config = dict(
    encoder_arch='wide_resnet',
    dataset='simulated grey scan slices of phantoms with and without marks',
    train_examples=245000,
    crop_scale_min=1,
    fusion_encoder_fused_qkv=True,
    fusion_encoder_positions='sincos',
)
Rows from block 3 of the image encoder, named by matrix and row number. Each number is 128 + 32 x the weight over its row's rms, rounded and kept within 0 to 255. All counts start at 0. Numbers have three digits each. After the name is the row's rms in percent of the matrix's.
# convs0: first 3x3 conv (encoder.blocks.3.convs.0.weight, 192x192x3x3), inputs 108-125, a 3x3 kernel for each
convs0.26 101:099122145159119111141119203091087139219206129141116079067110147094183178135108163073105119082135099162133134135087065167098115101166118084130107094060162082134191162056063154159080201173050097117127109105122128123134147098154182137199163107151084090127169101122213158154064155081115050098127159077140142153180158125125100108085176094120156063148203124105087100111133151130167138133076141120144141170165244121146146132200128144102150178153135138111132100145138101133135114186155154117129
convs0.27 098:133142162103134166102131164077169127122190123109137145072108155165123166104130098121080152122073159134132106086146147118134169125097118172202092122153101108135094171085090103144114083151046142111196157109100142122140174182062136137067166154148115101120118095146099049122111169109104090055164143107070103118064174123050105102139141116207197106075133160105171130103151151084128129154179107090165127083136159162132124103172174090097120128024119117146171153100094113139110144143130079105150
convs0.28 096:096156078087101149080176149117135162164164223118149074071154149109145114134120128163124130176115109122096134157149104124138079183098160149134130103174163074160125127102150113155090144086086113113148063141060079112090094130132174101056103083108119102088137165119084164165026096039102152146126144088177131190132154163167075120124067112198125122136134099104159089088167076148134112115056115127119131194149115171179094099109140088112081104125131098041151157110108205109144129159104141174166
convs0.29 096:180151127147148121183155133099139092129069129196156090124102111164131058111123134141160057183161108112146120147225145103126137097141137101079090134115102146110122115171170082147096105127131151147120185097107107120090094129101116089096144130104164140132166150127116119145137090105174094128180134140164124098149203111113154136144136120124157132125111122065094126080089136136127121116151141185097147130112075152115123145082088165083155134121116150104160139160092104131114129066013035088081
convs0.30 105:201162116175211122220097053097088134113099133112098117146139144131060111035076114094122139094116128082120134141177177143109131133091132130120150200091137137092102106133095075105090079084106106145069107073103125129124127081133075096108131177102060135107209129132127168127159123151162127135226147128139073100086104117141139093114143177086177133168176128084153088098177178122136124085153152157165198108199127083088106139138083127097132141137118158084101123088068166120150130172172114117208
convs0.31 101:097182111042150072120083082164123121130175090081116058099079153116099124174133153132123131113178114123107084097139080118103080138097168135133151140154130084114131096109149126121069128125125128113099133088139071172141119099126169100143177148097163119133119163131139148125115106113106133097151098108208118158131153122163127158085109133089180150109106176092132078103114081106086080126119178175098228178163203140101190104180121159174131136155104076099062151125173123116164109102147143140146
convs0.32 092:085106112082072113061095097085109111084135190116155160127132145126139149140137147147122129123155099139146151127128071125165134136126160129122071159180174097103152127149134151134137108126174092109046195147106120095095097120119139167147161140099156176110131117126131133103161150122114091095144128097135150175111153209170130136119136102137125183113108155174137165100062176140148139166140075185096061076150204153134166106094110121123145137139187140104155130131156098171141058140138099112083
convs0.33 096:122138166151117074155084177128123107113127166142098158148107055139107197196198108174183138190104160136126179130150101096117164138135115082101123128137145141080094155120128076123126165167145127070120173052095141087148106121147105044159131130068163134084168142146147204148141113092109155152104111158180071151159097119164116155087162063153144194165151115139154144110078069113120116077127139153154121111110088136132166177135140133172132084116129060111134090160073094173137115182148113100063
convs0.34 100:190157177107143182131146142080058073161137170104171129135153106094034124069103132125094122089142086147096139177116083146103109173122086102141133123160147125154165156108120155088086138067088115178162158167209123123176076110089105120114097130172119141119118094107142150113060107169159141131123118147153133074152165070147108085080150087109196134121147142128162145129122145161170126146113093096140126147122154084115093133148114115135126102139149112116130104130149102168143112131095116138117
convs0.35 101:119145152096141135156094186162123069115140080125139106064138148125135136120164074116110100130103086115095097142122092161094085084099141134114169117118175118109106116154128158159163106127157176132149151173165144141165156112109147121090094117126108166140122146100167151097139094088172124157097111155144121137153120094111105062106128120121121133136106121179133107133157129117158141143126094125182131182118164100093087053117131110148125109108115075116113137118101113117154118134065135154130
convs0.36 099:188152111169136106091134173090123151121148200082140139129082141073070129060105091152136129135152136169102150126182138109181144085110129123129120124171157161145126122126105195172102140159147114089140083154114129094132102187220132127127116114104062158111156112115146131157153046153154162126157143163103121160183102129088141075148114079145210100150174133085176153076098104132158099135129128138088157154150096134137125157095134102130129142098187120105139126123136137117147085163103145129138
convs0.37 100:153117163208113155126104165104149073129179132087102110128134095169106143141129164139172149107089076130109136168121102176101151109107163107128072139124132161169136106132122131125145042163135120174089193134111158098123063115116080116111119122128111117136136152168185109136087134136096101104098132154129099142154174100064104109132146147122115126112184130182117155078190169126154174169107154120136157149166182110119104140081133116125135184186062128113096152072116080150186183104123172141108
convs0.38 097:123124079135104092131130125077080182085073118066115090125152126148158141166142159121103104078129165072190113142173135141159127149130138132110181130113155106177136140144098102144107115101053092098083149117127053123123140109140111129104182084103108120115070104156081112130132178145089077049109081107116136143073096114089158087077136142107059116127133108174108159130086135116068090091125149089142148075088062132125130112119110118140114097144149155176100185186148097179131160178115137098136
convs0.39 094:160168091119183120146153109136177131142081142135114128094112164130135065107121196104133142132138148084157147126153128091103139176144148074116058143133120178179124112099145118158143135155091116164117116089121181199096104121148096133149114140144162163134126152144187157132101126088096111135128134096087159109093087055104099109108170088122131116167127151054092081112097119142112077143140171135074080108107109075157139147095047140117131056117187126118104091155161121145133145168156100161155
convs0.40 096:071159106096085129163103118102126156146150161181132085114156046106077102205127149166157118137152110162187075172071105077143111103116114163149133118123155080158129126112126167159125153086107092109187078056109095106135139096058120071065152103084132112141093061125136068121100155124165143132116151081109136173127198147194206103113095089167129145144097090132144121074163115123080117117150116100109133094090044116137179127175125154133114141127114121202139122128114104069125145163103127124118
convs0.41 102:098155061154132138104128144147101064163206154115140116114104145130143095133132119113124113141123150158116126139119071134154096145132101145136089110198135151097142122112131104121127162101180134159107146195080077208129160168153153109156109087113107129131138113116132108081128162162089188127151115178170158061161137082158087045102118163125092167114146162145187162165156130136165078125133094177092038070080055099138116111135114125118103177114093120173148117176178113122123166171134104113150
convs0.42 100:071114050113109041094174079118101146089230177134158176126103116107115114044129164154189200113188168164106083155156166116167122097074110097129172159137107138221152150162177202130081165138123087086113097177141137114165136093148197148137178157146160186108151158162145185169134107113122103083128130093074127141081090169096093137148127127206100118173129093123093181092113118081110096158104122169114088150131120153177132149112076118093102118086147164123234093175159145153190081155096110128115
convs0.43 096:157077119147101136061118125131116154113163205131153109137123126152166089154085155097114123148214142133218106115112073147117115125153130146147171144154139101103098155142138135118101135062121093107127123187150077103146168071111189121074160111128133103114104091129148148116122119106182048160153168093053150141106137132140099143145128110086096113104101099089166057156133140128162080109085151114089092141089034120104113094127103099114074120123181114128111125122101138157138164116132124195152
convs0.44 100:145144087105101146182133197140121101152113078080112054138145144183168171129138107139195151141145140093175099123062080055110123097140161195119170143127137132189160150103111172053093160110189094136137141166068163135109098156134141183130139136113106109111153163118138147158159132127165180195141086155207101100069121120078155101139193172115130129117045140097133109104139079135152143099051103116074131113103118122071100050148133094133173165135148174130117097198120145142117152133103135117121
convs0.45 094:139119146125137103138186080099116149116075157068114087131083115155178136070101159119089156105087122127172096081105190058117128150073112128149145096078140079140070138139100105122123120093147096161162124081149103076123062096167048058122108158150125182091131099122155136138192081126131075076146134099104104134119080144122116134056190157183143123136159172166152147078087068095100118126122094101087169155147125157149150146132091089148148156158117092145123096138132151118112081114130109095120
convs0.46 103:114116136121132117111111103112124089105091108067103172119137119124163157128136130093168101091163110082169116092173056194149123152095141104115154142140122067148143136174129073149148102124147096141129087163088139149123088147088047125148136093182138172116162132132142131103093145117148145133175160161161166103097093115112157125160093146126113104200108126147129104157157145168119107147148103137125176162174027143108100098145142091054096126148197182101134139156186130152153136146178138153156
convs0.47 101:141150170115114172147062172101019081107141091129147119205199120129132183077090141195178097132161116111134150069122133146152171149127123128121150154145127098107129134119160120145174119133122117123105175091145142194096125128089192109112169121130110104104195110109160146160143087135174132149121127068160220106110130128093128109111214119120159116102117128153121134144134168087123167105129157170141095064150160184135121126132172113104127095169123061138134108087189141125157084138122085205161
convs0.48 104:131131137210182150219116130163171129107145167190150099115099129193099098138163142138150120075143156152121173143151076064092139125083107071122056147111145099108139140162104126135097159121101089141101093143174150125126085118163075105160107119141074115158152124166169114193121120187109144151148182180088103170067062162095052122087135152086085143123127132151153120150128176153081145115125132134068140125102150150096141106067067099146079101181136091113105090128150124098079127150138076070140
convs0.49 104:122147098077093073075100068092079157074088075121178116137133168135115145164215161147162113154150115106110132113130150135123151134117114114155169150113134150134148138140118137092102093121116145106162120115147161169088175152067120160054162218101112173122077127172085134064061092140091172144071153110153136133098150093126201144162163086140121162138131125108097149099126169069131075140146046180141111133113095135138153105133146139177129121151180110188169139143118202115104138140143097198187
convs0.50 104:197125123161099107155091084159087157118081088176135182135111148130186153146206169101090142186117154228137146140123121125089140124139211112179156109070119148070128132111209152131178148127150170156134152141107119126101094119145159203105137153093195105139145059134174113078095106112128126099134115160086120132193146175141180177094149113158156078162150104181115149098151133135113131132105140144057053172044100147091179116140190149188202117139109110142146110157101111085087113122116113132145
convs0.51 097:051127051109119162078072110116133149113136111111112080122145164133117107153141049088182138100131114118140098127164184173136103151113126118162144083134135150138148014128081139089091094089129133153096148120124159097117164134197159110119074117139128092095111140150066124117176156118161132066168074084137147140071096148132146091079103123117064095125190102111158147154127092170170083107045138095155132103110145120113150073081140080141141110158153121159203152164138128097142153183175164126132
convs0.52 102:008087107086081103076108073142055144070123162088076113111128140150111125133084118122066105061109150077167174067112171069165143063124164148120137186149138133101131144095086097064180116159136093062044121132201107173138120132132170073145116052126088106156141098100110135144121132150157147131102123160195166161081187136151119133135157126169128146209181103125143161095129159110141131175144187115111124094132125183120109104129176085159162188077139151144117114099096116184148179151161146122110
convs0.53 104:131208179126151114074153131087135150136122114144112109128081070111108144131157143098099127085118107089091140102155156110122190099071109172135155061149141145157154146123133187124113180119186150117149131127116114127118117075183106119147086074133198160183076161193132141166166065066136111133122165155169088041124099146097174040199094126146092153080160164149142141153093090149169154164081072122142163165154152088087128115092129115117168144101095120177087102133124175111138155126100133163063
convs0.54 102:077126148156090108140102143102118087116164126171184124113090141134188156166144160127114107095119121166140158116157159113099131179172144099055149192101164184160125105119121131126106137121164113115083171132151161153121142103117129093170118152146121130098105187122198192129053087100116118115168182137194137110170119140108102139160142182102114131147146187098111114141093072155122128104140133079145119165146186172140141160194177147148150127137145163129146167116109141144125162126151147086149
convs0.55 096:071062139068120144095185180124102096142122119153130102137109099139174132166176181124110144164141114062108094112126136132164109076069133084108136150122126104074107141148109129151150177088097165129115074081051071067112161128112151206134149141124106136119094096081156213114083125126150124152172138105138145140169196116178164138157073130158141135126143175137076163164102147100110110150080168129098083129139118139112132138140149082151152143150136139178143096094158123118136086147124122155147
convs0.56 099:085083119100118104147152116106152135125115124116160076146184105165119171146175120130091155121101125115180151139083114104159150183117162117127112134117116122201097140109183121155123101136097167145089122126075175109095175189162126157192118181146119072124133112132152166143136128133113122120117136163121134110206127164176142128096140176154136177129146145101113132089096115151140103088116137154138143124158196191133144130099157175119121073141119105150126139130072126194170153165185127126183
convs0.57 097:183178186185130107156137201151092141128138156162069116092119150165146143112088113071095124123148132192123112087099050116125160106091121095085142139151130125161133146104095095101069132067156108127131082165105059146145121127132124165143083113121151110114164081120167189110122083117148109122156137133183153101152137165122145154139095171178182146140163147088159105093112115113147132091165140126140069204158100067133078129072089167135149102126136088186106085154161099182091148181117119112129
convs0.58 103:066112078111191108220235171139183106102128162090113099126116108164161143172064157095081165126128131090080145135166113107124135046067152105097081107157100129112146144154112167155104170134156094123119144098152106059078169119162111060165067110090078070082130085150176171144137127150063166124097116178108135123106121160162139095106124118103204129131159135112131230107192120143087131129137154187088069195127073075170095189176118151156133109117114070134120104103098147121093090088103137165080
convs0.59 097:080105124143167130152136126146142158144239117116104101095135098091136159177102059091118159147157125135135124130094142097123119112060041140110101172122163120173127116104091167099158063126151086115176158173182103123104109181128106136110085123171110124062169160153173128148096039120106114086090108168135186109117113116183097075092125116081156096162164173102149127105087100106028096132077122116116148145086133117120130169070102109156124069117170087132162066115120162122112148156144105136148
convs0.60 096:080140127095111087082125100204143128072103141104137098135132091109145106176130168141195188184104101164132181155173159113099109123135101149140103135115108140149098166193124152145087117155119069122138127099205081116114163125103156163097126147094185094125115152132150116150058157151059062091113167146096169133080115152121150091153144133137132097145157134115135182118086107147129159120146066145146126131124059143147145120155102089121120121100160106160100180138108110145163122106128158128155
convs0.61 104:124118169046111098136137150094149087175193126137127095125093137153140136172085077128119082074124126111110110209157077172135054122125125155106121182130155099148151129063097119168112150165099154088124185153120195121115136100043170159088119122080177187142136185047129166103104144095131064110129087151153143133149116182099060142113130175141153109123129185104080161120122152141108110149163169140138151176234176123183131137117156126137185086099140125148108123135111126175166155120071110184115
convs0.62 099:242151111214129146155197139114045071194156190156125157149122106129176155097096137137186164133128156152107142175128098152084170102132129154145124154109170145157145095081073161154058194149098126083118186107181087161123100149114131154158127121160088111148132168144183147124134128125144076096094120137153178146160140157091161132134141129158110155133161137077150149170155129108113132090110139119121144063124127196178151143203190166120149153175140085135161088104125122117112100183178072109140
convs0.63 097:173092126140092183122095108090152121044159111091116035143085087149167190152187117122096136083145152098167130126129146140140154165118164096146087118126155160106140139126129140129078071130168150120122103122113130098051128163142127111174118166126041077122140185117183186142119101029053123136136172186105063111095105146041114080136141171100125138077118162119108065057092164152146063074123151096164133151149162156161135120116131111107159131153159101123159089141144107127127107107171105146131
convs0.64 101:126065108110032124144129158119098141174097088082160104091115067124121125111105121123121138106110130138123138114070114110096101138119106077158189117100086086086149125131125147092106079114142119173160152174123159152115144098154166121136154170124113152178148170127176113095126109140159217105126140179136200107108170132124114086120131092128172148199114099165188135127132139096119155080139168142157139116148190122089120122096076129110103087140167092125148087071142063190166139168156114114118
convs0.65 099:128104119132086129138129153142137090142111130191148099159160159116104136138123138142151092123109052129145102093134128159158155143095130087137147177153108096114114142067079117107112136157150083112051082086072117170096114131111148098109132094111105110108121169119133093124157091089169138132183141129155129116192119126102121090130184134119132125153155060078139123137099140173134136117100096133105112109098181145143033125069094120121054150162154122165146150119122128165114175119162130180096
convs0.66 101:142109123135149157113181120096129182094083122122025053113109142107157134093093127101195131095129120089071074168158149169098117148120137159168095165159089188092093131086167097140120105142108097160096096153168128127117096083121067109126077100116150181111180144176071137096088109109156113116137140122127143144106099133088086110142147099121115131137108133143157129093159125111089145113124129078091141020082134093099160095129142113094131130131097102141101173158157144143104146152107123127171
convs0.67 094:096061069093161106086166105105123158115111149124117061106135113121101101130136128113127131154121142090130134120130091101085125133155042101101159162132155087126125148093082087096112171119105165114085092166128142117137113099150139177114172072149123107084105131147156167149065076124146133128164158148078079145099123153138135132107091094142086096103087109107110089097094092164147084115109120156124075108099084182088143148159140105124060117118186118172135148150139093099089126123120147107124
convs0.68 101:165153185119116164098137115062051161128125071163128102140111096159130102184119144095146175131143123120158152125135123145165131087128131118145096174177096114148127101053121093134112131132153103182151120074109147091093100107110132136102173122174201099106145125101100119119171110157160139109110109119137129120146130139154144130115104079107085114143129147122128164124140175183102143138117132096139139143183100074070061117108091148153125110121094121140080064079079145135165141127121192135111
convs0.69 105:134127147153140145111135165132137073131132067144135061118090101134092076117108099102134162078126143109065118131148120148080090135115172190133150145187094107098164102094114084078143165147137154158133171168084110159086151137103160135074151138076144175182091119150084042058146218171121139111136131128131093040104139121097160210129114111123133132128126094177204123141177126097214116078150214074098167103157142143116088115131095112075099111155130060130137148121145092071091058102125055160118
convs0.70 096:133073115144136107081167136191148128133141087104155141103132088149163171131097118105154104131121051164117104129182122119141130084044106159143119110145120171107107141157122146116114142133142152138098123085085142110141154164101108123067123158084145201116164116144118086102056146121115212078136134065106201083089107083175111120094148082112105105129184124146071152110123063142130098036175110058064050160117100091118148130111157106111095129146142174128143160171097066108064116140106138107130
convs0.71 104:101091107180171156101149184072162151083164132132202117062178166160124138185117131075142117177173077107094152103132109149135113116111119121140136107136074131133109102160107175178082144103095153165143147190113148100118125136048146148121154153090092109095128177133026152147102103136120087098136107034049069142093130075084184121145148152126101066165108094068111150080172124004182102111151097128177121088160169071171119101096148114137134083123096182166128154158114099175116093171113101194095
convs0.72 100:148096107105107210115115166071119121157170104143131182147099104194128133143154179120097093120071109128156128139107115157108112133115100073159144144120104130147154072156146137164132158132154100171148160200134159148147128109087165122058069124118164087115191097100120137114170139135197117105130086123126099150120201139128107138126166102149126098133146143086134165174172110108147125112115132119179154138146139068134126087111123098137144111176095155093161173154164128153132128178134090161131
convs0.73 095:050121133116081156139131159127131048101085096081104126184208101076114136103093135147123146131168156086133117093128133135136162084147107104200099139174167099105163133074113140170111176068070160174071074102115143123147124113147121142100154144086125144058189106121106130151211162128132091090190119098181115154109118152129121135153171117137127142119092113146162126137164131132154157167108069160144082076110107103078164096124101124074115118104124055085164106101088072147108091176135140186185
convs0.74 105:095102140134146110145192093131048087070101116055067113163173119136172122103089081184171144127137183142140133088137118068094167118145110080117132121141163115104118109120126117088093080123112093127146046148147068125138148115126076097109071105136149099114136049175121132062154125133152141104099141149151135149162109134159146086122123138080129214119093152195078126192117119181116090113195101153104153143062096145118108155145119140110138161103156132118157191144170155147124188148127191111099
convs0.75 091:176174128092175113101149154102157088128119134114126085095159163135110120144127093129158087115114111114149137123127084128139165127142118064098092112122176060145139126076157089132077114113105098086142144104101055148142170081114076102126122097082194135148134089136190100075127009097135142103150124097107084152145095171095108094155120104091129071124146093142166097202146086136123092142107104108142125136066180148061124093092126147106132120130094092159142105119208139108149150149095172141115
convs0.76 104:128122092140109123105142145079096094096137136146132109113121170104120155141140128055095167075116101116098095100080115173155086125157151176150117121171182151160133107098153105074114134083128077133150098209119115118082078092160090084158159146077111067083114086099120073116172125163150080061122124136130124076077125139083122131113134084170119110188176128124175144123146087124157100143094128093078115141086141124134100207158124114144168137120126106141147108158110139143113151110127133158187
convs0.77 098:027108137075174135112131137111103122102103144149133106117150125139120110141151146144135108133195077155090125114146107131166158118136185167125056161136154079169098115095171107148123169148192140145107170106113117123113075069165083136154143129142133129119129167106157128141068083106109115116158149132147109086149127059152110107165150161151128187104157157101088147120120100107112099123121159139071158141071096174184130180101089145120158143146190094154153091119099188137125138089103099125145
convs0.78 095:197150124167119167107165144121115210086103157101131095145116069111122106135129135109142144161140174136163160071133112131103119083123151106208127089133184076113100161154158127122147185072104086166173080159106135125085175123152139144110160128072166147073198134118214119097158165124132104078134110120176141191136106135140139098121145118174162144111157134060122123108159184107140087125148119138171082159153137108178065203156145147139095155139136178121085101136184156142102126152171185130115
convs0.79 099:139147077153124097142108185068097192131131148138099050118118096149106118117121093114060162109162122137110087144127098083110154018095101151127088183146153145165126127133090032141126113102075074125150135106149135106075122091149102132107200142112152151137065201126127216189123113129153097132148145124104186166147138100124143178099124147100140133135180201084162155065087126121145107092069080135142094145150079100117093129147163108161156139129163124165133098112172135127154114137092103135129
convs0.80 099:080099163110141182060118100119116151146144085180083168134082106106136162090103112116147152122070145079134135068142149081110164079129062124112098112117079134130042139118121108135129102093115079124118093073160086188151132130149110145103116151120053106139030115136115060067140146147166149148138103159169152055197149088113115103108092111096092117029121083132134104116138149137131189100086082153161078072120129094080102152107121101079099120135137113166145139130156121151149102084114102067114
convs0.81 104:079073114106154205101116190110085119133046139160134157102172151106163138131144099146148139128102136104126165085123086095124159170152143090131115132116127099102096126152140168170104150135140085103099111091130173058162133094140171156080187104176168093073136082145138126145098133111119132084146146102094131151165101142149179117174142173115131137165115151135129111153158126098112091130107055117118058176131136155080132129127154109141109087160136130139100154167127145144117106169105062116156
convs0.82 101:113147141101110195173119143105082121122171133088099105079096181110189170148094117080089134100109166153135157100072123129084166041113092124161109134127166134203140134147154107181103122161169118170118126158112138141077133152089134117076127149142078112108125162139103124066171147116096158105172129116153206162137131140146137090095100119172110118169142116137156116083124074116117095155155163152130199148094134118151104105168161112142165106172147151114073116095128100116141177146143206204116
convs0.83 101:104141092118115107114098113064105098096094087108099108164179116128156130157094169079129179138210181139139110065165149122125130125163134185101170114129170197123152101069123144121165094085115068076085105086139113139144115116129096104085107177151080115135079101131146119135165095085115108194080180176202183124165147115116074134139180133157162153115109132109099131079109167096164104120064102094105118075148150127148187147173124170133088156130141120136124104048088130128144115147135165125193
convs0.84 099:145105172158092137080118145127100142160126101071102095120118153094195114121124153075108146073120130090075130093128163114145167055085112137089141139116124152146144131165148111138121069118135103115148153135103071235164082161088095150144113116142140101094109151164134085152178121010146141049107068113072131166067160131104096171126161157147124123120126147146074098128107127109097159114130152100119136163138094064142076110124171131096137096144109107127098159153206100142170118207163123156162
convs0.85 103:101122121091047053073083084133124115116177136064120155159102127090161137153100091090130111109135137117166135076088134133105116139142077142135158189170090158139153127148097132093159132151174119131148138143177109137180146126135114092153105088126059038111132162100133141123151102167110089171130118173229152127102089119128090131112113124161109101068143118154151136116152160147104106068128136092127139132104165058138113074135151111115083175125115133115123126119152123170157154142156108090186
convs0.86 100:139155137147134134160123069151128170167129203124132106107067152145136128113096182141156168133120139078111106118091114162090135083072144139123082150128126121145143117165123104158142090110109106177122050159150081132145110110141123086155113114158153165141132138137095219116174117120142127086168131087092158220139137165129082148057132154168114107133177172130161110108130146116098107154066141114185133172107137150132099139098130148147111075116146104123133141120124111117144149146127182154105
convs0.87 097:134148102173124095132125152156095100155166121101130097123118174079090182113153188090131094129131064169134063143125075130142040120149093146129096173082126110112081108102083093109105141113155128114141133109111169103081146076130118121119172130161100111114109116081112190129132163095142066114128081047179148156118153120176151123106162136137136114141110057088135125137174182094078123077116211155117158085177236129146154135118136056141187128136117107102094140154115099121094094185110073108075
convs0.88 101:125118103144033145156020124119146131098094136138081111139132139121123122130137107182132109143168112203125127180115124115181112164098143109144161066088183090139149119119096132131146148101063081070074101123129146123109132150095114158109153131147100091078096065172120124160199203120169143099134146139109120102042117122099142141170119211059186192084150160134098070172076114190108174109092087160144100150118052027100137021165187135157102066143148101140163150108137174154136098136130081123170
convs0.89 098:094174169076190131126083110114146037102093075181173129136118075164074135117138140160131149140137156165174117101138091104115110119161121149179142152112088071056094149134188160158104142102116137115126094083123086124112152068085134097064090118132098088139141116061144148158077164132147126147117168128156111151107126139167143186084169091087073167070145086176086118096091122091105183155169183135155142122139120159145119177177147133196156121064092088090134107129097120136127112058126087092102
convs0.90 100:099074094084081167038136203129110075155171111099168185094125165073079145119091149136132046158130116115121135156143079176086097093089094087143095177110065180218164097170132157184077165171124131127110106183128193152147137124134149167111100110158171137121139105100161127147149138129160128120088127101208139171116200140106136145163151079135114116162122117139161104141109168114094110035102095109053088119118175162096101131133160102191154151139157096142122166177113113171142153197176132108114
convs0.91 105:109100148185115073151120136135139129149135084128126094141119145094134188134123158035122065028177118134155111120127121113143114170090162184193177130164146121139106127128147109123146142119075089107158102093163175143127126130144114096146138124113115128132207148172124182139126138170159179128168118178166134095143093097144146159175141144161177173142104149087076080133124078164091163101115149122182199113169155181141135144102100140099084136122122095103144138139100188178164188160169082137131
convs0.92 098:079165142085117132097117118116103121086162182092105156101168120133096159107097091120113090131144118126103098077101078111129091169163129151106193156140163140105152122162107089161121143152143137106147182126149112128153127134142099136120092083121084181140097139114080116181150113129121143098132102135138204160105031094046114074164148081137144129099165110117097128137112161131114121086120100104148156146179147116146142176113096109144185143155111093142166043099114107102101149164147141162128
convs0.93 103:127087127115114151039109209110114141121145116144127088088112113158142106120165111121110153124168110117108061193097129154148057074121123128105107119114134164151091134188130172117100166091086099097133116152094103128140155114172159133156159125109170096156145068155158221173089100097158169081155074077107141161115109079147143140157115155134117118152119158167121154093137123113111106119111151090130126130086071151128165109112101090113072114099155133123165222182109119191191142212171149153123
convs0.94 104:149114130113135128104142135090094104037099104129101116099111122173113133092130106102154117083115139077103138109101211111135149147132174178132125170133136163113147142100117090135173086097160152108087127145147133155057146153143134154141132109149176127142119107121073100160126146125050106093095107131173152189083105133093181083113122098091091125091133093112125153113157094136061105154123098065104072097113147093120125126158149116117207083128152095161134166146172137139139084155159135148204
convs0.95 098:139187144159115132146153145139113092147145143127152197176153072169142078111124112136190120167129117149183127123151152141158079094146149154127130140115106152172081152160092179167112181125106127069097122082122203162151129119083101068080160119141117165184129224160121152124091144110149079072089106054131116126085143114090119148083164101118159106129157108167140119096133072082121099117112086119103129095127117169128076112144091105083088123120103117148142133101128129064142100100122117099123
convs0.96 100:205180086118147029191109102136058140145088160147125113106184147080103143127157190120118107149114157160145119155093135141134097136172141125153125102120148083134169166164111139068092159105097199124100125113145079106143139171146122196140212198145172062065157130098171110136079122091090133114117153103108074109155165101135091179134139124081137153148140154200196088099123127111111121147109098198100094190134066122109131145146117090110111106119145136141156066133175156129122126160162115163119
convs0.97 100:091117158061119145127140037102107096038144121116148175108176185139117134137116101122146162098087130098106173137090132058113112096132169107133097102090137111126106177151120152080128097157096103116123058171182046136199120102144079097187031096199094113164097112095100107110148129119157118130124072113097155172114116051055125121164125109094131162135114160048148105126164167072169138161106147141173131122169157098067110066120113083106106126147127134154131143127138128149156129184194137100145
convs0.98 104:129152105105119137094046039095136146117168118129136117075125160117122127139192099104114060140156136073108170105119117147198149110110060094135189174140169163083113139106140125151162100173148103115110175059096112131099132094084182143081142144099105187078159068173113128055139113134175142165109145109106143157113133130125178145111119112109131113114090093092129045145162120157143119149164128153104097119101106100107142115131139090178184141196137111143134131116129143101091108156156130145205
convs0.99 104:120071072154121115178149087077100133063101112094071159081101075060114125092094098126187122123130148108166178094176120120182107151117097094157121060107148101142158055108105112154145096150122118187147149093115159157186098073135079073146107133184097076110148154087243131141154166144166105092122132146173157092164039099174097107212113134112222146063117154169167173186111143094109127156120113111130137123065197082195155135102111145115100095143115094089097143078102122127144117177132168098171
convs0.100 104:138160216090200194109188178106150190153147165136151099113193167134173146110154119160091143122121103111128131144183200076173172090099126119062114113111157132141106163121059134117106130136108125120159151116129161120145134172147160167176143167210124116186156169198136159174135100080140117012141123068129121028092122110124094094108109129110129092137095164120177114162115117148145135111108115173149091150134092149168196153141171197147116151131134131134063098112134131115114147150090209137137
convs0.101 096:152165162120149138171155124173128136149122143125076110117094132170117143147091113149110114132187103090109189161108086136128104134106113124183135172145133072150148166082105186075056135124098124088100128104165054113149114120141163069094111056151132134140132110124100136080106119060118109081134191114146147119134113110121069123162103108180106073134072184095108139120088157148076130068122103129135101153118110137137163079130119178149095076090126140140169103144144114189142169120120117110016
convs0.102 104:153117134207146133191162120093146135130113157152144117119111148172140120126106152129143107188131122115138140148141141135159132151174096097117113100105135105174131148143111075134072130173098133187098148096084149077145138140121050127115099195128178128054147171081201225037123123108129131107148076120125122125153071057132110116106167124134186162101130170149102124095125140189114131067084117183108071191136116142078176089162114135094118100110107175066149143057094110158107188113143131135122
convs0.103 105:156144123068097063097078136095105124113074093145139140136159087111109110219124130072151170135159116142076176138154158155084127117175170105098124121100123180089157091156143108160122137068098160118092152107111160182136114124132090128137125142125201204102171138100139080082108127128119093124102111109106054160108152167077133146106111135129096143159100126186166062184146100157169104205183112113136108095149112097119120111060102139139122094118109160143122146131188098092124094139114179157107
convs0.104 103:106116098085108133071065107127143145067137060125119132079133094156153141176195101099103086074055144063147128099135155150162122084107177129177102148151115142151116101175135038120120081116088107074049120118126111053137106130065177154105175102124147120092119076109126077042110171159088131085078169115106118202113201189147192208127082127131083119134131083115074086121124105087090147163079127096067170063043126089083187086077179121162160104117102130146124171158124059120127127072101168086186
convs0.105 108:107219152126121119126121156114169139100143106087132078144135073140148156105137155155169103120077115119104167122161124129102132140127136141089115172129138162137129129101117154139138141152121110086129086080111125140165155182083189124128117049110105163140121073098106030117140139095155171198105097162128170121105138091054092128137162079126148097123098077166121194123157107172147138132144130135141144102112081105115090107136083141153130078124192117123154166178131118122113117157154093170122
convs0.106 099:134143037068144198125167100155172107172140078137083095147157130149113125101090077145170114130127177157121090075173116115117086106099105143160140125119163164170130101076113125093123093107192123150131173129135080095103156143120199121130081114132143185164087186205189148111055206124129141067124105155118138105144140088095087102181127120094127152135150156101144124125079102103099149192119084181137139113108113092178135128148112135151107143051079109131161153074115160118142152165102077118101
convs0.107 101:066127143167124105120142146085118106143089145097170129135087096146101179198170135189115143115121091093118129070131145117118181128149120090134196128146158125140129139102107097120146090122108123105122097107098120189095155159071138130118140147169134085126106116157126123101118149137159143178152173148141114062186174107164071122087127118122141137155123166118113128105067107167054094126077062090069087168119098111171113067131143118138146146111196150118147139172101210152135151188108174150156
convs0.108 102:101166139110114163085134094145111076083152128133132170146126150159138162172090183142144200137065109114111147157121133141129107130131191134061124123170105180189151086122101101091039132097174054105138087130122165173164134128095152107141113124195128223191128105165161132102155076085131094136170126127127149136119176149140141112114118134147114085140156094142203156119134142087135150143136195134068123178140111120158101183103096109091154095110099086189181122154104135164095146133126129129152
convs0.109 102:160129101140115108131141155073101092089156153081109116100098132147129165148170128112142095140113163129139136103165133153192170136096083114112144094117178093076143119072101118125127144186129154115116153116129152187088105155130083118131083101081147145091122114171117099135144165165110074164119123125142144103119117121126153142050131137105085164151200130190141080115099108081081141135139103133095158096187139174167141152127140056103109162136166059117166121152192108144155078145181138146153